Rows from block 3 of the audio encoder, named by matrix and row number. Rows with one number belong to one neuron. Each number is 500 + 50 x the weight over its row's rms, rounded and kept within 0 to 999. All counts start at 0. Numbers have three digits each.
# fc1: MLP up (encoder.blocks.3.mlp.fc1.weight, 960x160), inputs 80-159
# fc2: MLP down (encoder.blocks.3.mlp.fc2.weight, 160x960, transposed), outputs 80-159
fc1.449:433443481563541456472597492553409543470392464548422602537571431485551478505457444547504522537560468475502517445467444522452455505506446525552469494579473515569435450539490454527479387514526499512634557475489506508531429462517472413523421460
fc2.449:505493500510470576572414478483474395452539464470475419565413498485419473518574469602498605503499447495480548490474480528493527459367472575546481455527403532432494473505483542573479523512490522545467360457540517527540499452572519448558509452
fc1.450:428513522500602426510466547590569516459516462512567557421506471422526500440496515465512614507479542529543508468474501411484405491533515515443535460478544504474463406527489470509582518503555410471549573448538438509497513532393473435557478483
fc2.450:475445527492497442582444590585541508453423515432530400445436495502511469419472562423451510446450512490519527441438467437521512521565557486397487536537538441511547495501492568451546493524489466503465529527489427433421394487434559449495532544
fc1.451:565453371538562521512499579547595498416460506453478426389581463505478477476453491579536545504506523495504447462458479520525517413502583397474485585489532471610569496550461575548437444495468457575507577511547544444516475506467458450429504404
fc2.451:445447543626436482504511507492506490473492404541535510512478504452562404496522513459481486552465503486510549550551546463467537565569525529563529451545488450498564448551489420586542502548407456557547493481420595457486552494608411555563508500
fc1.452:474544391574581555493494478508469534493544526488448531496557429450413516479556557582498454549440526516475594470461484582489431525538562423612478473557482520505554504543445587384571495509459419469600494471480486510441563449496559522466432495
fc2.452:458547503529537548530467420565408459488576507449546435531404562475438481512538537486509455550572484474450436488418585509465464396441553590461547482492488550564497514521525522485519554508578520465508453466535547474421503608513546456366491492
fc1.453:533471562413517428601450559531558544569396492466528487497572525471445449546464470402446482489492541463547614454482518451414507545624468461431425567462466526621557516488409439541508428519529499531528474511553481433580451504551479596426536451
fc2.453:512485466564572436463595480596594462545470554460479605544453451511536531496548423540546537532449435549549555391424450470498571554535506437607579562568557542505523529517465485487467514470533516489420459528430557471447461481488486437503421469
fc1.454:550429436558488370479485541540476374508418535480589609477476499447550562478401488501507535518542551453584588391503499403445554496487477489421469572562483472581568505476501446557577444525526484526580461479478440466561541566550542502495512445
fc2.454:458515502567518437455557563565541528503474455491497405545507472383486448415482451504510565521432413421521529610445419585513528523597589490538518526506462513456457584558488532494593509405530467496432472575458507540459519499471541524581557443
fc1.455:455471395499469433469511457465591446469471433527553451515496453494539567475462561483571494531411614531517476404373504557513537426548515475533499471502564514621507546531512506457538507540559470515532534444420529554452449500454538530548468441
fc2.455:549483462474528410503440530520487598448551455558574522482478558459412478518513598480464464417495433403530491519564469592428572464529457515482384588517453497493531442515512440573482498491504380400533450539408487490461523478561487611527579533
fc1.456:466558491550523489461526535534504492492459424506556459495464483478439504444533519516588455533533584427484492457515545543558447487430501518480538496548439540518514505546427517565471550559489576473420481481463476444569570449476377479560523518
fc2.456:534428462482522410437516495507487562560501396494447481545475448485515429550464474474543483525432572550464464505515434476478511483535464533516463552567501470527470452428554551616609488474507557533529417462565580565437513568395473551564531495
fc1.457:513547481432559450515414566564498527476499485380440432483607448520538422474472550420426492553527522612512403489563519516546514546542473443582515461491472467462513455430470560455592425536526520453483589483484442536528514431552489505490441552
fc2.457:498437449546582411481584480545482502560453619444520546525466524585564430427467524446559538388492476489507567489549479465467571429480571418569497545513491454514539568447524503397449464475514487469510461491491385500510489586436499440402517523
fc1.458:525430430454535412558441413519606505472522520519477522509551521526526527527527527380493531532545474504580450502448481511495499460474534454514527442482484555461598404552468498529591529492581554480518589458565616446444443575567542533446443596
fc2.458:422505463461531445477515535431537533498566561434621462488542540489456460554525604446382429444493530531547425461445455546501440483474517546572502529462522459585471505542582531494571432575443453558558427581545449488532423461582520449528520461
fc1.459:555515517496546444534410480480499430572442447410471483517519502566478469417469510379509561643514489587552465413511489487532523524556551491501483475465496479471481449422488563513481431503462445473540609376526545548559468413529538536566456514
fc2.459:613443537403547494434534502434476550559459534504492521441457500499558487458485505499470516551509512459478538565376540452457493488537559427601556527538501440586602613423544403536444493508456543506478441439484523535575452502433443521508501505
fc1.460:511453477577566574464504473518541517385432506493461612520535542511488547457376468430589508595600493570434471411478428489419445511585474542458523460500513497533506468437440455553537521482554510558570502466512524432496551488503530441521378568
fc2.460:473437485507512517554481561474533538553489530525539512513426453567445474514586508492594458450548534507512488541427415496516476499519531523542539454436460488537465527421489502465462531553546502463494402546490431493573446432581575559434574482
fc1.461:562542518495505407576444508557521490419483476396481516441519544499504589379506525415389574522484503488510449377392496457516541413501522498497501501461461532583465507435455539514533475594462527621564550412505476468457541447467500444469526537
fc2.461:601454546517491399569496442469488540562519540584538538519508463487518580556603484487484491501512551452592491469422459600436467465468598488461510519543448377470519490456546437552522413590521413502528511437455468572520422506548488545571463502
fc1.462:473508526591585484565506462518607414416522532463438601553490424476411475529511556574495559543611482488544555481438506501452449485478490504522541525473426479455424418583602416485458554577453476527506503452494492497551549542438573460561419472
fc2.462:482418546530503608550505447455541400490564414540547532550551454453472510452517540613494517410456512522501496601486385488498515440462479523519586573470399505406514546517585536544521527567498519483613438516568484502449462446460571477451430450
fc1.463:445462485469541459483443555600606554453537570445544472517553486576521464419453448531464576562456493543487468404565458515536403426538445429491564508391539505545456517503455558511536392534565436504545562460467474507550458451474531468521483516
fc2.463:511478432573497519481518455491515593467565556469575555522564526411506568447528516559435476387440532455532570463458542396489539498512500454468477438478441556460476585534547487528567559491449595535600558508522513462504540502414449533543448531
fc1.464:481486541505521487603521442446468497483551424445426512542618518425492410390528537509479455488474571544589411440488454472483501431413530519565511459555450515428539390561464452522492509529546416477528546497500481495536544448514523492401510554
fc2.464:552449427472527436493467459435458512520517480599487488462582434521574536508530484431439446465472535506485529502582606510498484570440489555457492517504531510506454616490475504511585486574394525439496543445552500485501427540438436507441506503
fc1.465:519449447499524477445495453537565423420536520497453593416540431465459488439520467488553459508534552477546453404522425382413453552589555439510461424519455499479490507466516570544587420499510462564457580419460435464554501589495509448527462534
fc2.465:426474557453437527482530510500490596529527508557413527498443444490551548481478574431500529480463515490467442611583523481486513422543446515435466422511548395458572428565491408483524544506427555430518498547406544418478448455430500580471478507
fc1.466:495462504557439505486492527581491528587509532455530490427550461505551550580498512470554429478422494478461515461475423549523465579525576556557405528476436535458491561438533463606447505557588464533424597529462468514461574467493493586476535451
fc2.466:526457500443477533472502587445466463479525556527418555504452473490458420475491452499439542450531414505495514576402500516590480497540552563465451462567560530478502498524548450488521464462461404467576507493529537495411413481448577489455414580
fc1.467:527479488486471495640437430461565516474473527464442516521497476406405513397486565472439549619458429602514553489389502462543535444498498495413539538429582476512426440597442551488467542517454531456461585514608484479477508494552513524555461437
fc2.467:528492476499451492476425492487491436471460443469511438496499508530545526569511581554513492554505578487528558556505475490424458501471551447588431515481586543597518580476505471468444549543573448504581448483550528522597527547509545474419557528
fc1.468:550447427502581427523444398506532456503365504519438500513544505476524549484525502591511537559429459445490444466451544451459445550550496359546516500539495602483479470492475577455508474549468514508573503453449578562440576504493544486566458524
fc2.468:482420557476517417576479510502473551409514410467468552474482540523393449420443573415503444598498468532530599586489580511480594485484494449528417565458521568627524490523462452458477507498521474529529442569547603504530506449495581519455498587
fc1.469:549478497610572537510425461528548490370530483421533507556460497539486568503487468452482505532522525427594527428483516453516400500534470479601409429469500493493402488530506454494549512498531457552530474427522532420461437490451502435496550478
fc2.469:444533513440447433478450477446520511521611511484394517544425511609529446512533463409513489540553507480533474545572504562562567480520514538503452444481555487585416522437432471493472514416555518429525439494476529441492497520480451518405597488
fc1.470:513451518477585473519373494520465597517395555541506570454504499450455604551452569545496565555483422415611507486432510537468564535584489547510517543529519477487517411525444439494512430523533524423486441418468510491484449437483527491471415513
fc2.470:557477596548562518509623478571541519439503529551458478568526544421464516456452556567475477468475470412472576511509456457517418433529492413445551510471384491565481564480426415400454539487552539550492526505413559534447512453497496538490424467
fc1.471:480499486545551445510544433468542443396496483486507550520528430502416421558446567386475477423513556475514521493501489493551470477541501537517414447410499540408399487490607522485506544505601475513543502461461627446416522470550486426486546475
fc2.471:566524519460520445449520441511499459567542432452475509489429534571558541450468605513543430427536503599490581575438534465489526545567553486530406533582536482486602443431437500470463462460443518427419463466466487567512533467571464445415516408
fc1.472:449503515523449490610581434473474475432480408444485570527550550386587472510550398465529538408521463415475529546542474403466501438421546480447545506468459506563458473545559466545562586513528509582515472541522561466457505579510457526556466510
fc2.472:522462464513462562491464485538504448589588454546475573530487551412538505419465486475472472475536469464494540513505543474450475557582552589603570511580430529480469539441430476577545511525485475475590598488537561468501605429552502534516511513
fc1.473:519567541431512426564461499531590455480544545443548417481486430496525510426399419441562573503503529531440447437465501612502474452560514438505459452411568487459469464592538551518527472559511539509517513452577528573577478486535460485508454443
fc2.473:575534514497528521503505515490382631410579508553571483530464563553563502505517536542520458480463551498591492493457548405537424560544485492472444489500575457510571466558457412525451552462451557488543589492469557455459515592526390489469555541
fc1.474:536499458511512483533463500507508523518474502408527522540518493452492485495464504515441525591471595550429506536514442431480504514594516475545534442492506534622416420490490535543542549447499439503548553438585475433501538491564474459452417475
fc2.474:433388545421547461559518467564474457493552518431510555576534492536469489515468518547458440543436506404491459458456398484540498441547470536474442495402417467512463445556547450452527471548543492609534436516431508432464448514425533518462543412
fc1.475:502575453543525492502513490550478479385550400540595534458535468544523485459481482593507586460557516531497447441425486443509389452586431497503495479447528601517433530490565505511476494525555493435544541454494515407439451468494448519430439487
fc2.475:536442432475554565523435517515547484424574484498436491493508423575446448485478526524515533608535542493446453514534403501463432599509579553559543552365525513595455492526543484588410494531472448502517527443530468531472560558532632449450444460
fc1.476:554436461562520478591468446494583474450424467475452512538516504466440571480534596515461550645553453587547588437476530413468538549522507451506552532404465456513537360461553524591515566546424432503528469444465532465504487463493619481466464522
fc2.476:475477444496479568519555523578505430492459575582571539493473524567489538498500544528502493504490594468479463561556397440463492529578538477450613475411573437504562611460447493426503490444469408434493587502516416456549478547445414505431513491
fc1.477:501453483467451395529597429505602462579562449452513524478516418544471556538455518492525549545513438567497515452468545524479576511595448413505606499355460558435581432463500465487494449546462469431529548472606509477493475559505564504508475479
fc2.477:436509547481517534474535465551447579546535537520522544436487494560487535478521487430517507548516569512493506402408577549572514513473538566383439548539538510468495569466559558600491554455540591426440443389470439474526434451493543549511517499
fc1.478:574598494477509553487425427453583427523522438483429546469527467510438438542529578564475531616506465529506498499486534491482423452478542511492432532439547559509455524482561539516476420605490463460440546424562547433484465572470500511546579524
fc2.478:455562429417538582442534573459434518451585480579448467501435420520491581499588408468477493453579436501553453529420521554558590544558546477438430460532600535427520477560566588550476542529474440447467548436541441440515501529457554498491452490
fc1.479:431430562504479453583402544562498516469461512440448542460523412457546499503462442465505543536394512512513485399438474527575444498425491452522500417481557525453492387563473576544491507561508473506511453484520522497439586446512495378546484489
fc2.479:495487525484444526517432518434496514577535524562439465458525513492460474527467435474495448586515475472573466538433590562471483424518506431462465464580544472519436546478488479413524530444493447487463524444479494479472557454514466560593454544
fc1.480:442544554522493468503398520547571508462478532557551622508529561508514463384523450557404561556537556482558513416522544404522503476465534451479540457488518493552538508436461487480583515572485455572573534524499587405468587494409465432442496562
fc2.480:504590522505535471449517617415462511499591553456542488425556548508523595479540535455437545510434527543570392417574459520534533540421507438446543557552509400537565473458525422457554478442510472564436456524527597560506412455479449576528452483
fc1.481:534500562471483548496524496468548473514424503498402585453507536480432481537555491483518541594472465546469535381473431503488558453528412523523438549517535541510456501484452539466527481563519504480557502455520465446475454576594583564537490513
fc2.481:410466416524439456408514550474542452535497418533464543514406525483430552479563474435534425484509427535504414426537558541502491522571554578516466556486613505482466416529471493589503532490501470409493496474480493502452404533529522531477505522
fc1.482:422538435439454384522449502527485499477444510424506522483551506431553548465460466508553555640455533470484508544473505539570457467487467476569457425555495493639453384470534581496555522480516522473538472465634470572518481467499506505493543461
fc2.482:454457467530566510427549560459495550447466447510508410452501505469480434467426550458491492512464569463500538450499493577474540462520430484401426483498545619455413599575473547450535482493525556418471487544452419511508485569442476414520476456
fc1.483:504478534406523475561463553551453445484565521534468546384524502468516460476466531510507571509492504461504495521543504490486499433605465431529375550493597553574586492466475516426576478508501522528436506398499502416470429483500443416555405481
fc2.483:509455527413477456532461580576537431443512478460449607499499459520510487492494427428607493591506562565483477495517466465421468399487580468587526511508461544574563521492546481522434476446466543547454574512502553404550502567515487411473408609
fc1.484:484540477498475493450385517438487494544492429476484471379458535499556496505497491540485607474530566488561479444454618474480522466475548494564511566552506563558514430446470545508500498601419505516447550415524541508478533569426552581517471476
fc2.484:436556603473461498409527506489513435513439412461468492448422447555540518534621504472518552499487400550546430467558554465502491490517491573441444487430520456472467450560565602534536421463456506512516511477419536413440464532541366490533471439
fc1.485:441537455552493500443512530490487502379430510515439569453520541491479449402522457495496455541466465460519487396459450462492408455473519459562496540401493444459475484523516449491408468463501501564483546480457468540445548491472460426481447501
fc2.485:473527562516580480541553486507537496550547542456510494457447545562524433502542585480553455543570492533550419516461461445583450513436548492516567537571444544455395400441459562414469445492485485522436461589488536434522459442602517510480528499
fc1.486:501457351566550541574537421514482459533445469508488530427544477473546545498459445616509555505534510407502526482442543496420442499559471425559411528432480545566510533471446537457542520475514508562559612443493530513475493557361530510455382417
fc2.486:577526556505574414602486473511515525487532455512456440449491455601448483585432483510418516497574457537541444573511544552459517448460399569496420565461446478470510394522513455498381504500604481453521401449554472502509497502524537559508538457
fc1.487:513479547457449430556509474499514484494401473436484510503489457535481441537572562521525580481515511525564609474495514475537415485492537409534447480545417620543516472477511464413520533584511476491535500492546476525471471584593506556492373508
fc2.487:569499500515521424507590601459481502549476506431490586534541479425515519494493427471553531454416495473449517423440571422460504407470503554430532460533522401492574474461502542497471524516455480485441467562522460521563480469547553570491469541